Weights of a small audio frame classifier.
Model: log mel input, arch ecapa_tdnn, norm batchnorm, depths [18].
Data: trained on tunes sung on syllables by a formant synthesiser, 39062 training examples, 22.3 epochs.
Rows from block 8 of a small audio frame classifier, named by matrix and row number. Each number is 500 + 40 x the weight over its row's rms, rounded and kept within 0 to 999. All counts start at 0. Numbers have three digits each. After the name is the row's rms in percent of the matrix's.
After each channel's rows are labels from the 100 clips, of 14976, where the channel reaches its highest value: "lies over" is the class under the peak. Only what is clearly more common there than usual is listed. The data: tunes sung on syllables by a formant synthesiser. In brackets: how many of the 100.
# c30: last pointwise conv (model.blocks.8.c3.0.weight, 192x192x1), inputs 0-191

c30.190 103:532513445448486535538520527598477510516454522449485526494574489499420507487455541495404573489516457523448487521486539524526469505469478557537456542537469529489442558522461497453518515571545549514521516509469515490436498495512482520491454479472487557464515539513492517497487495527502527469496455479514520542517511511481527556484529462452531540444499486481455439524522520491489502525499541529547543506452438505484509519488529511504534466477498415459538419406487560527454523484586512471505512536456413468494572425435435383450407512489541390481555428569537583503448497483460496469
lies over: silence (100)

c30.59 102:525553507557524543474422532501494564514463453452445540412482560550537564477507555528478451558520499525403567571475471450450506545424396490550373510565465466479523521558533478451444460503491474484532441473416545482404480410485497525442461519458482484515513479473506495531463514509510511428503432493473461499502492508511534506541468492442467491462469514494451492481527509531463500538519504534503532479438451509485515441510480519500518455474456416454458440454549465479470523440515497489460553515463480465491528465457448504458460547467475410472507441492517518464478502456505479495
lies over: silence (69); /o/ (30)

c30.180 101:455462502521485482480491525491498502531473455490478475478496469478482460495450488478539498475496468468499514492420494467498494501502459515451500448470508502484547461444525464575578488441513498453466494522522467484503454527493536504491569485475554563564547572471519466429519478458499531607460534471501557483481473437543493500510553519529457411502531521477548485544540445497541549452598494465487483439524530397438529448426413469563517465442498498505468481441475518496534511543447427506479443363515485515488463482475551434470491462468493557484508545428443400511480429503463471531
lies over: /u/ (30)

c30.119 097:488479472521544404470452421431499478472477493465489426508475472559523479387538449599477549492440436448578467521396447485497478454543532460468510502496516479508569469490531518532476476489543464470443542500497441534522489500567432514524547494478547454526504463541528493478495468516495494454497435491467511504512577477501487520489503480484502551492446579507538513447467516454537502508455479555539466486511490513533478449538474492524447520509527498515514554509425496546532501599494491537528481436544487587479408526494545511481551533509494491515479569465415450520488443595543474573
lies over: /u/ (93)

c30.118 103:447517531486485502501491517471496553471509432441425644482463525525549521508511491510525493560525485476491586536427458450483514473457430496490441490536514517473513499459510503459496497471474478464452387408499459504498462420523530519553513481495512538529371541468478537404514530490492489505464484470503526514531489490517426462431414515495460455496444498499526498490448585528537429517486505522487486459500467521582487503560430530494508520561447550497500504559457493522533488463447504503490528416506529461570490444526476540457508486492485554521482457406528459481539543455519533461
lies over: /o/ (37); /u/ (32)

c30.38 101:498484528537525544507481562535513529438476562512573480528533528550474544434459580494397499490494481526496491551530572556594484532459536507526480521480502499483516474461486457528479509474545485475483537536502488553462452494516486537474486480447514593504533547535509493466479535477526528506465487515449533567546556485495485535473508503403517520483521530469488415558516524478502472485527519547536516536439495479516508524535560516517537453526521396485549426449480604559493559481570531494521481506477480462544514455476449373445387465480520430488472422563515531513438513513470469477
lies over: /e/ (58)

c30.137 101:452452494456480474585525519500525556551543490565526528541474540531538535490457475502471555507509464495543491514486483526494472533531503508521543517482521540528473439526455517500501448528475421445532564515524512458565492535499437493532482561473486415523556425516568489481482518517469514440482424534475500443498489503479512520530422453468508519499434511570508502409431511433506542484397453497554534469546474593527511466498488542455417552481456484467468518511444507523489517525490514508495619532569452613520512582547490500548532564551552465458531518449526485490471483524491558520
lies over: /e/ (52); /o/ (40)

c30.54 102:419485485439438596464458501497506534521526455563509512449488457457447467522446523467505528432556465468436477474504506467462531488478464551490521448496468467493534506513499532493497482521399503444484478468508471508474514488508524481502500504535534508531481483482562513545545487517487502504575466458524501496518492526508478475425421454477481526483445505457493536413425507543492477554482545389421500499440440576479520515525527541483498484496443471399518551429537497543529573519526484498471567450483485568481518516444442502495476591511539381435553485496557534416477524476533549504
lies over: /ɑ/ (53); silence (43)

c30.71 100:505511564503512516569467488524459548440547439416470605479504494490573508518486506477447525528508531481436581492468485477432572477359438570467406504527489500512476506491470502419520509543438566533501456497471510523450531472473489509545448495471441521488529504513505515492443544542487516451502472492439495535500529500498440479563542506512466513451516474490505447503558554471472568534444495550486467464533529510518516489576496476426490504510423485495461465522459512557466551506475456404481572454455485512478511492509488538505510422463516539458474520462521483480439521519376488465
lies over: /u/ (46); /ɑ/ (31)

c30.141 102:505564518440487553522550406479443474550463421499477480450478435471504418486503487506525498499503530532442470456425424440407503401514465530412493530470488559529494494482501462470547460549492495448558425469486480536489453493512488518545471390492541500440480469451519476513566512494481516492529473490425538491525535515473541477481516413474484516460443525483502500490483574434469464535455500420444449498507428511473498534568501500545532514492511481498484442481510527548513565468537470461585503510522546493500501464498553428496440540512583490478557472508489508480451544511482589509
lies over: /ɑ/ (54)

c30.95 101:580564544532566483565543505526500566411500503395492598464483510508556491480564566504496566514505551509428642498542468468501594499365481564490406507498462492540461503507480510481411522443533485489501509506439515509502503467522504535512523526526501486491497499472426517540472505497447458451449524453474471479537490493516452495512509544499490495505532502528518487497479544486565506462516486511494494469540506492559465521516478456465453518538498501493518473548510519499463508581447484553514528521565520482489445490519540509494546503486504535514379538537456488507474431560416435530
lies over: /o/ (61); /u/ (30)

c30.67 099:520473451405463537537516467549447553551537486499481575421502468429541472552493429440521552451570477496437508441436466449449435496480436457445450501503443527485510492500510553513480498490541531491506457469471529484477506454536481482512492471511502470537488477478483515509505476488442451490502523474529516410507412469583513410505513535533403449490484517522545490516471479512574530482587496424416420431517543505531463455489448473559465480489506497535527471468502442465508448495486403538490465452570525503426525454441529509526489481523542565515490530490532525463526456483528505517
lies over: /ɑ/ (41)

c30.10 099:462448435482513509501424512441527549489550400451439519483507527524545535452480405546448511537474497403479522526381477479451511534424428462503459473478527501517505452525477543455438464472498516478454391437430437528470523464525556517527557532501474542530454543505425489515463483485490477521517511488454530549514552514541448456459457494535488529443475549493536494487445528502509465518494507549515544477509510498503476483528523493492458472500461529485471497472401452518536469577537476554472458473533475464512479461486485480479549395448438502499443561495446520480510490553476443577
lies over: /o/ (65)

c30.1 099:505577537587470575496449501514490505539497532440531520523528504516522520541569507490539561498541445463525538517507526526548563525441535524506488413487501512563516491487538494543483545470463475500501477532500430507505513504521561495503549491548575477499552498426504569536511525493519509539537476487557503481452441530522478556510498549574555530588566526501503492506558491545569550517517527523482482530477514515498488459509475564499521590583439589436481549615539494514570500531463515542482486498537464420529474469592522573537558455533514561531476534520552481500560557515523514557
lies over: silence (100)

c30.24 097:454530498529527525472470638509525506525523438530487452535538572520494637516528485508486483508523499469532526549472511505488507661475484517578562494499470501627490508501495508408432499524493462545548430455437470503501512431524480542546506521513460494472486451511476485586478560514467468455490493537454481531515492503482499458474428454528498451442485489566484474462458486572445476486521481649487502493506467489478535459539452513536553500528511510503450488500566484533464511516459539493473526533560474482546542497556480472507492552515474472471524501499515519472504431503474517512
lies over: silence (82)

c30.163 104:454505519487520495437530574491510500493520452549478488497495587527489540447457485514454437537487528509482530532487456463481473544507476488570503510451471498512525488472527469410388465465490462499510429435426541524496502455515465547496486517458523557496423484474509471499490519508458483439471461484473484531530528509436514436433389473460452456443439511520468527450456545590434397551443506564477475511469456506517512489579455563460546521511459453521432428526578543567444521467475481493518513486501517433518483449532488456542473569510484499538504474480520458445456521499436506472
lies over: /e/ (76)

c30.0 098:566458483498528543453543474427530458560534483557465458482436496418492453512509482462566414430504554554517465394432461454470516515536447493452549577486472517452453474518487513554534493527555452466520539495482491578498457464566507501517530533509518535506464472550532483516525450498514480450472468509449505528496502413474508501498488503498470494474430545487468509479485456437511486481475521549474499505494378492436502442500502517528535473560491453479418521476420474571454438495493526435433522476530501443487510521518557497490511533537574439537555471456425533426468496523496563507
lies over: /i/ (83)

c30.144 098:567527408481550476507507489537454427489506523490458431440517460487494535505519461568507534577481530573432458528515455473454453519543482455536455573475518472512497473453544496500501534479470432504550574537555576474510511585513453492410473518478458418491571473496471471537487484482548525464503503616497449550408541457503555534504550468473523519430505481528493487445498409516499553526515447530500489531510476560489483515469496531483506481518483497503464484492547497495392446461476543471451524539465482556492465560507500446477407552519473496470484460468536486536468449478464481435
lies over: /i/ (32); /e/ (29)

c30.184 107:562515474545504512484446534436496506485516499481465529473474509489475532542457504451441497503498524501444564524534556474502493533437462505526481519444541362468515500546529506479486430512532476517527452457500520438482530526524465479421486537517468446509434505516533448504501470546516485444473510496483482513468469508473503498551535456456497499486481497534474483525484438515484469507451498486494557532502521522484545487398511483464491537454515426498569489447493375422493422507539524557515557547438451504519553552456483475420493514385453453338507505493499498534565505463545448453
lies over: /o/ (40)

c30.85 102:568529506497473528472531423479447466537514485514488468448417442446497384519464521448516465400528518537488481415475455458469517386505477520419471528523445511482515513472515520484453523501507510456470418426418485531497469425526551498523485417560550507481437444448501546528581489519497495525496554480494518449508444459500493445526515477483436495469497494452469505529512491485502470510526462435429427550487509487410494545504496497555530491457493476507483468469573553491576534512482430462532486459512526468473533475467529468543461486517559524529559529556485518449448458467479545507
lies over: /i/ (34)

c30.135 098:493488503519491537458431577460527547496467484489491514517472591579515656504530477540557477564533469531481517608509523498518505577482464516577481507513583548523511504516573520497547518496500495523464532613553483492558510567501508480496488525501524513537608541468511492478524485534519507522484495532512500523519500527515547551544533474495585508472523540490540509487510509497502575547511434589599566476478514518540513465513484528516463552524466486525496485525550590534462568485460601523489503549518519515595463533563548514480538501528498514494463494457495480548526492558481536526
lies over: /e/ (50); /o/ (35)

c30.130 097:462490452477535472534464520492529510473478504469481522482490517599566616451483486565512534569452503526493470595466491493473470560495484440546482521487506499517521486485509489530449488454533490470501502584471535535504453543591474543541537528482544524544568536467503528499514490498440502476464442507465535521534532504532542573509456447473587492487488581522566460489514497495508478503478503606662554506524524496586495505564482562499484518534512496492479516525537590544587511511474607523523485530553495468580481486539570482504539491476507469504478527526498517484486505577474513528
lies over: /e/ (56)

c30.27 097:475514419478535474503526489585561507413527622486552529539566501519553485488514505531469538525488523517507505507523566592524418498461575468524464487573521536515507535513479544558471550464488531525483541491476510473548562504497478479548497484502526493547482475527529564435507486551476501515534447556552469491453503523483590535472415542537503495514516492538492571474526449464484522520493566511523489504493508542498547475494457574477499554455448562495410582556511473510555492491457486486464540455519493517482474532560516606598541494522567559548470573497564439489503521506504512475
lies over: silence (100)

c30.160 096:463396518507493466546498615502590554447529542547549529601542577607491628475470511530474533569525483491537528566502570574587478612518528469569556518540530527503441533511486547520516527533535528543480536553497494531558526491534492525551502511456468496538520508466505512448456434516508452489461536473533513480528527483490515522510494525505536503514525558599521522510507516509528526453459521561573581465517543490527516457519507480541470502525516503536544518502498521537477494559513515563529503537563499525515463536502541493531526497503472508546450539474480525501546501579521460512
lies over: silence (89)

c30.16 100:448529480505482503473492572521512511501482472515498498501487588585536644474485511555492491594480469501469518638497459494495512584490496481564502467512510486478528520509528467526528504497488491509499522622517491471458474616458493528508511541479505574535635548494489484500501541494509493494478449537479536573537514493509536575494487500465601520471475529492490485495510525562516548539521499643577520517455500461501502517534493530520500502497479458487483457502557627539448571472451563485475505522487485493531512497538552471506475511498513511495488485479514478525474488528441478526
lies over: /e/ (63); /o/ (33)

c30.140 095:469497578503498620525504539476497579527537448473500553416458542467521531507491550424498505493549494520403550496475459451417556528378401503492402458499472475484520492499510504561505451472457445451552500534474499494495503521487499545483518535500533534545601555485584474515500513467490483492473469518438470442520418439498490508557451529434494483505456516522491465484490455538508553519508457520510496503470496445530469482551431506505511497521432463456506461499504507493509550472517504502494623498479506514481550539465462454471523506438538486408519433486542528488528439514464490518
lies over: /o/ (96)

c30.127 099:488515468450525522499506552485501454480540565559587430526518521491506541441520516513476497471473529541512427474484542543532480566524530493549542563486487533506460467456490480559526508510551501466477594546554527574596452521529489461540540504496481575515517542526528524406497422494467477493462462540488522506566554455439537536484427487500573560500429519491503511496481515407494483533428555534586567444439413530533481541572543555475453502530525468509499572486419555474613515485505473486551497486507509507506473514487550503483514516477509478506525514501460498495485578548511519486
lies over: /e/ (94)

c30.143 100:500571553535535557538427501488499617467519444419483618500543521507540505478542499495513555535557494453490639494490482510495558481417473538488498475493494524498476478511542546458484498522428487521504459489483484515499513505497505499555476510508501540525467506497511491527520548509493520446476517495495564506561497521443405459497465476579455457517463452490528567478442538483490498481331541473503523538501477547519448541556536484390454530520471539453519543547484529548539528541442501516478568481475473532500488552517528598493563482495518519456474515502490495481562485513503490466
lies over: /o/ (60)

c30.108 101:481508453555425553556493477544477554547498560485519599494509470525387496611513579475527524507567411410503551502550553534507496488467526541516485453505498520576437493520529529501563509539465532491484541569492466483563494505497542505541499476467488488489558519440495517484479500526527544504530496475536480462457447554523492527530536527585487523556577464513504529479541510528535548519531516513495517445473523539511490446461463521545509548562443544461549550554507482488536470454499516531485549489507474483526554528598488590521579414499483553569497506515552494532578531463519490524
lies over: silence (63)

c30.55 097:430508481434409617516486500472510575546601442468447642507519494493481484533457521518481526506596461428504526502402446482453516450457452526490464467528502519510449541547516539498491498548417474478487500546526447530533486505495538539532498541524493500523575470486502527568432532494464490500515524451522459479531471509530506537544480544490522547499510490441483505440513528499493547536490518547490490498491477509475495522607519508495482477542467520458492478465483598588528596468519515479459588494463493454496540506499505501483491447526572499477524452524544564488527410503530523499
lies over: /o/ (67)

c30.132 101:466434468480502502523491559508606525466500513567600492667569550505537539490491500490545512482490484443639469504512591581626461553536533504526675503500545528516477493499461496535519505538515502555588553496522457509552517507493497510502524524460488509447457516490505490474487512494478502549394539497511505476527518476486546517505456508520517467534537517553486496498546520474499480435506510480483476501538513494459496519444511514534427493468535487534509507510474511515494492497516472487558460568554560529487493485511546506527493514535526545570481519530537497549525486514508540530
lies over: silence (94)

c30.18 099:462525445456493568485461486489465514510499501415404485427491470549480489552503576526491507517569431472423457502471466431439506487500502524495395473473474525426553456473520509504551468449477469487519505546501492504408483515499590549485529481473531535519536518502524503486479545428532536519515557491463486545501494419511502501455563484448487453462483534446489435496504493518502522493557496549482455487490490431512523590594553522507530457489505491536511455426528531481438508523552453475507520497452506509459474469423421393439416447484470449525488515521492518494430453494441504510
lies over: /u/ (33)

c30.11 098:488507540515486595478517549478467503548572436525461551464487534392510494571498509346538511416552513498432465452456459485468574555429406549486459457488497469519489479526480533522514442475476473513554458504488547461464514511461519585478486600530555467571583513504547490597496562485451519489529504500461498492528430441547485519568524520482465474456501489450543485511526444526526554510534517494527513549456526431508473511486485525469498533550449512478525462507569493484508517486512513477480523524508480437490538496519443484492481473460537471422515430528529506439509491495487519532
lies over: /o/ (46)

c30.20 102:488565577520584521528530551510484551446474453474459531467486533495479512487509628484456478504533470492431579542473468491483545516419432580500441545488523482485542476475544519515478495470542451447477446479515508533488513469576483524463541499440507489522464506503499478468544447508445432520445487477477489505461491457492467433438461498480417439511442537547523485497417501524525461468513493504489504426493458510516570496492456405473518489506505444460503412523421450503480456546411496512459484436523458515488493526482470439480495479469492476457436504465444466482441510508374478517
lies over: /o/ (76)

c30.22 105:500473473478422541475490506520508499533493494538457511484474468490438486532451524474421533455500472515454476486511507519473505496470464492477498526471461495507518484460502467473444526513475493420519473493515514533555491479567416527513460514555538370501516354438499575593560492445455418464513506437552504493484454424524463418519477502459455525523495477492487500438488472521506521490538494477489449505462510520446469485418497504526475461499472444436531435427540481490521457479471495540436515490502466500444557496476466449509443499540586430461587434515550548442473433461509553517
lies over: /ɑ/ (63)

c30.91 099:497521494451434543472486499556514560516537508474517595527503531485463508566540507538558471502580463471495504488434495491529499477536473540527511495537545548481545513511541575439471523530448518500499475532482462528469502488515567445555529512547504543530477517485479528464504506518508534466508523518469494530526466546479491533495483447467553528423475500478474471485519510424451479524470487547537530539551481549501522568548555586471498567541510555541486485541526588526517572487556567485578569540464629471599551482513461538518517533567566584565533480542552561539473562468474558496
lies over: silence (100)

c30.28 102:472447396480577564480451580438544501545503441511468489478486546560530585526446509552445501546529464473463443544423466472501457549485414462557501502468528482507483464522466511496507427531496456489496512504470465517504478496537463538480484549409536516498450513505516450474491491523474494496510521456421476534483557469575513506395486494498494479483374577479526497507431494542534465520493556538516529487493460523473523509486530430559471494499482452451465526424426477506446452517495558478454496533546451518515542553502525484454488539473538400471524527506462541503491514546487548578
lies over: /e/ (31)

c30.138 098:552514545509522463508493518452476534446518421469446518478463507430512486482592482387531541414507517434462582469434454495487584540415403556492489478493492535531441442498498552547479493467458490496552505489442485500501541490520517565542540559545536518522508478468501514566458505461427489463479498444451510455584511456546409492595549517528468503476518484482556497518544529482523561426461484487553504491514515469506444466542522463415443489515498505490512486496448484487518478580505457511539470522537518478461456505445510504482502428483513504523422530536464518453461442541475472518
lies over: /o/ (47); /ɑ/ (43)

c30.115 100:471574447505533541481476502516512490510467514492465456490492522549488537471512521539501494574462464526478462531515514496495451523501497484553464499480534537440514553514569468519595527503492495520451563651566511490446484638473480453486509505477529532523627591515519509399572527517555523525529500551526465547480488506530607604516544565448599536519544513451480550469578521500516574564546532529549483488471522480465464476493459523507529516468496490515457488506522565495486555470474565465506483489480503504540548483524550515473484485500512501477522495482487492551486543530488495540
lies over: /e/ (32)

c30.61 098:462483475497535479483463581549521536471516492528525513506523555530532616491519488536479502532506490517469481557490506505490489594510484496591516488488594487504512524518545509510542496511481509544509557583591514459546540569498515465518461571494515516486604494468500498508510477517539504526485540512552467550510479516530551539571534509463594531529531534515499484461521492530497583511513470603596601556518533480454554572469577491504479536536492517526516460506620563485470511506508618496529554589510502525584487530509498471506470528475478479450472472500497516557504475542477502495
lies over: /e/ (56)

c30.182 101:504554537550512550527384511462530576493478484384448531502498504509483545525552556478519592484514467435481584509423500486480573513396446510508447450542503493505541514512515519512456451561516565539526391468418456528447490478559549558520557480497568535554493478497481512530516536511518448481530505485463550481569473497574476498477421507489528518512438571505510520527432507519578512482526499484479513436500492449471491497443540463526488526537548521523524537499463488468528482551496526529500534525500561478555548509470513551434551450460503514504554552562487540511495513535518511552
lies over: /u/ (78)

c30.98 098:517525459518531426470499475491508442515432506523469402476468485497539495422447460549457418584432530568462484530521514490478419488611448410539508554448473501495507491465452461433456434493524539486485484467482536522514469491505518511483547471474512565434427498546479435504551531489513509505519487535506514555504510481411532494439464480504485441476440475525467564494461460477421408503434535535472487481481446530477547523474499503471529496476483497481453515478493551528469516450412502509467476488509475469508431481552513531515539592511463497528534511410491436497493584473534528454
lies over: /i/ (85)

c30.133 100:570480493483540473590596458613488510470565526518533505500635457417596462522508480456460492471507585546466479460538540524502486508452508510487465499584494502574435560513481549500488554477521544555511516484488553462488597492478443493509475489559448451480504501485504548495466471593469544482525493561493454531442510551543550484528517512533490487469531490532498548519500465520491460552518545496510497496493507516527526496530512539530513512477462519525502508541529485519446499604481490492472556530534476553477539570514478547617519501484552527524446541486566495500480489576456443517
lies over: silence (100)

c30.74 096:513500475532487508517464608490525547476526494493518518514484591563505626523554542511538532535544476518500517614540520535538486613464458542574518510494569517559516515537509527518592506509454497517523524580513495495530532549494535462518505515483481464498570507480517508526480529498514539517471504541546474530517464516525501579538515527515577513494566508530525560489562452528477537494498491587607623534537546529490533519467523507506528532528522490549519475511529495478457479487510617518537540605469521501571531537548486561498545483512470527471455475514503533560557500501491487507
lies over: silence (53)

c30.45 100:470508466431529532486451520475467555486513484450390538411447510543544499463486585518494510533565518505360492534492462429402497515481484517494411459487509464417622485538522541552512456414552483509498515501504543482474477516454461543454514542528517462601546461518549456488478471445487433510531477519482494509483483449565532481497502529449461504500495551507503467492529434551539530517562509490494483519516514468563544542489542437526498475519519526525511443526517468496506443539521479528485512502476505522447486462493504444460465434451545531516460525538510483455452487513444425578
lies over: /u/ (57); /l/ (39)

c30.178 101:499533538462439549508513469561466562534558522468530607465487459427467466569515548397566475441563528529496533449512463446470526483443455512460477547540506543487512484461519517533504576493510542434453485487494485535535468477511520465513508470531533515504520513468501559440510452488502469498430536548519478516523497450505455400483498442456455465498497536557514465513489472481494493494512437550532529457569493557584521494540500568495435509410522461547456412543499508528490474493460450514545606452509591514484461504478462495483491516526523586491518449430534431470490530506450513505
lies over: /æ/ (57)

c30.152 101:470509527528496529447501618522546497510536502494547495492484622539484576504531590555528429526529497529490508585508525486498521567513516522578504509514545525521581516544547519512541519489470488511499468529547471543523516505468562454519497520459540542509593513488538512505489511519553527549486551567505437522503510527481517558524563509446560503498557502522469513497563495509482562532521467622580554546500524497505537532531533543480512554509531524561471442530585596524477543484526564455537593561485540514591498521531479470496471497518483535485477502513508498527443532526417456494
lies over: /e/ (44)

c30.44 097:469530489534498501513488539496494521499435542473498487495487539565507583498556520543537505584513453515484494603543486471485492539523515503555469512494556532571509521485585458527538521479510467485495517594563518442537504590475508499495519507510548493524589505446480517536565509488534462564469497548531494526492499540519526558507537556549544489543574517498513489469556487549533552557536439586564514538502552539523535495472466491485515568539461510479572488548579569512433504480434590454482460526525432462580493512589552517485508501497446500504446483497467449552542579516441488530
lies over: /e/ (29)

c30.26 102:448496483483514449551482477504571548433418561498522500572591461489519486490496525538488521508487463411549536504527560583510460470473540505476559491584487576511442521496493544512529518518495576554483511504503473536531536511492508497580552436457456575505507545414478516399488492538554523535515473493540505494551545524511537531507403519554541539486535532509485545449515539509498508485495574510457480437494455494460452454547532535565472418507509518503526505440461575546507589566565455520469481556496520460468554473449536493466500502506460474582507530509513570488503477532532501507
lies over: silence (100)

c30.62 103:575528497505516555558587506518482543552550467535432552445464517505560511552470496479447509539558585581381482519539469467437518529443384530542454558566518504534451522510508520468521501527522540472521468493478542518444457487528452505519448527571492487522480487448494520489602471523478496468521427441476535454451434542550508532522537494526473442505468508531492515506523450536506510514552510457514513525476458529495524464500470492528556475457438455406478482437539447517564504499529514496464546516496458420500604474480483496488469481478517428487563470540533567478513472487523521522
lies over: /æ/ (61)

c30.129 101:493519483442544444499557470624502470446473573540559513526608495470527494495552468479550469512507491522529497478493507551517487463510543495492513504517516567520422505479499488474557565455492538526522442391494521542512504466486513491555486474483436591445423600508472546327469544494510555519468516535486479571513509517490481452503518483563474471465511472534520456495481502490488469473484535530497502528556477534545482547597509528473488531503561512592514463519506536509456503487515488497569507533448596490501486529501465507541495520566524551555484504512550481545501553495472482444
lies over: silence (54); /ʃ/ (36)

c30.47 098:507504596538461624472461509443497544496529395463497525446488527444486509491487548341493517406529510497482548481436491446449618549368401554463474464482468519545491458513473547502534466512436490446545449515439439476426482512481535548491476550534498498509541511516540492549473532498442488449497514473477483465521462453506405490529483590522510523498499440480505504498467503512537486519484552486518516495511504460501455477500513464468500491521433503431513511533458471519521530507454508478473508459494461441494515520513472535471535460509532481465530420505514489448504464510503502498
lies over: /o/ (69)

c30.69 111:495530485454571574508487370500465483544496484497494514491496395470546387480520484459494484475543518502472503449458492500488526385508493523356491499518489542490510500478431486464492497496497514469535423421409494543469498427523482491537487438486514507435398488544525531505494550528457501500516501462496504447518473503465481433550484496528462476481509489467474521537505533476486481512441521423400374494512495448489473503563459526487516523495511535524476534540436483500575509515500403474583505463499523457467530461516521530516532475490525544512530566476560519497511527486525509517
lies over: silence (100)

c30.106 101:534515485491477489526523495616518528511484538471546533527571494463480491527501544480486503516515461487515520481541533538538509516462499504500505433528543510517483540532493521542506551490459507523506500514526549516523530527508497503496513496531496493523530480425524532476493484548463488506501484494537470462510463508526498522621523534560513525543556538543516487529582471490505555478515462531521522445543577497558526451552480538503508582564422534472447527607492458518550414510397514526467523462546498498516454518607494532642593468523556602550485496408555401503551480503519512508
lies over: silence (100)

c30.176 098:453502511493491485505470661492529527493569496538496492531506623525468633478488489493455468498520523498523508528491499505524471643511491505620523492478593469511487516535537502481533500526490476513508529591555502468565499566465510446504496548479484555523580541489520484448490454508529525469461532506502530558507494539508498518521545459477539516492526520510521505507480532515476543515458505549559526519534504536507552551500523475484505563533487474502489453523548604562429588497480572476532536531475519522614483545552539484492497556525481507490456471511473513558503562522464478492
lies over: /e/ (76)

c30.65 104:574502520501488427480461547531462480426515487503483504475459533464478515406393412526366401482475556575436434491519410438476469515491486487513504551473472463469490471504508503446516445516525492462471514477536546529528492461469522413498475502459414584476507512499481414487551460522524526507507494493504516508450498490485526441454515494454461475509419475454460498513409476542456461514494497501477534492496466494472508509476526450500521512485422443425467489488583494494511495485445506516389541483471475500488439514465486473499463560534476485473492455469458443421473508511483468459
lies over: /i/ (64); /e/ (36)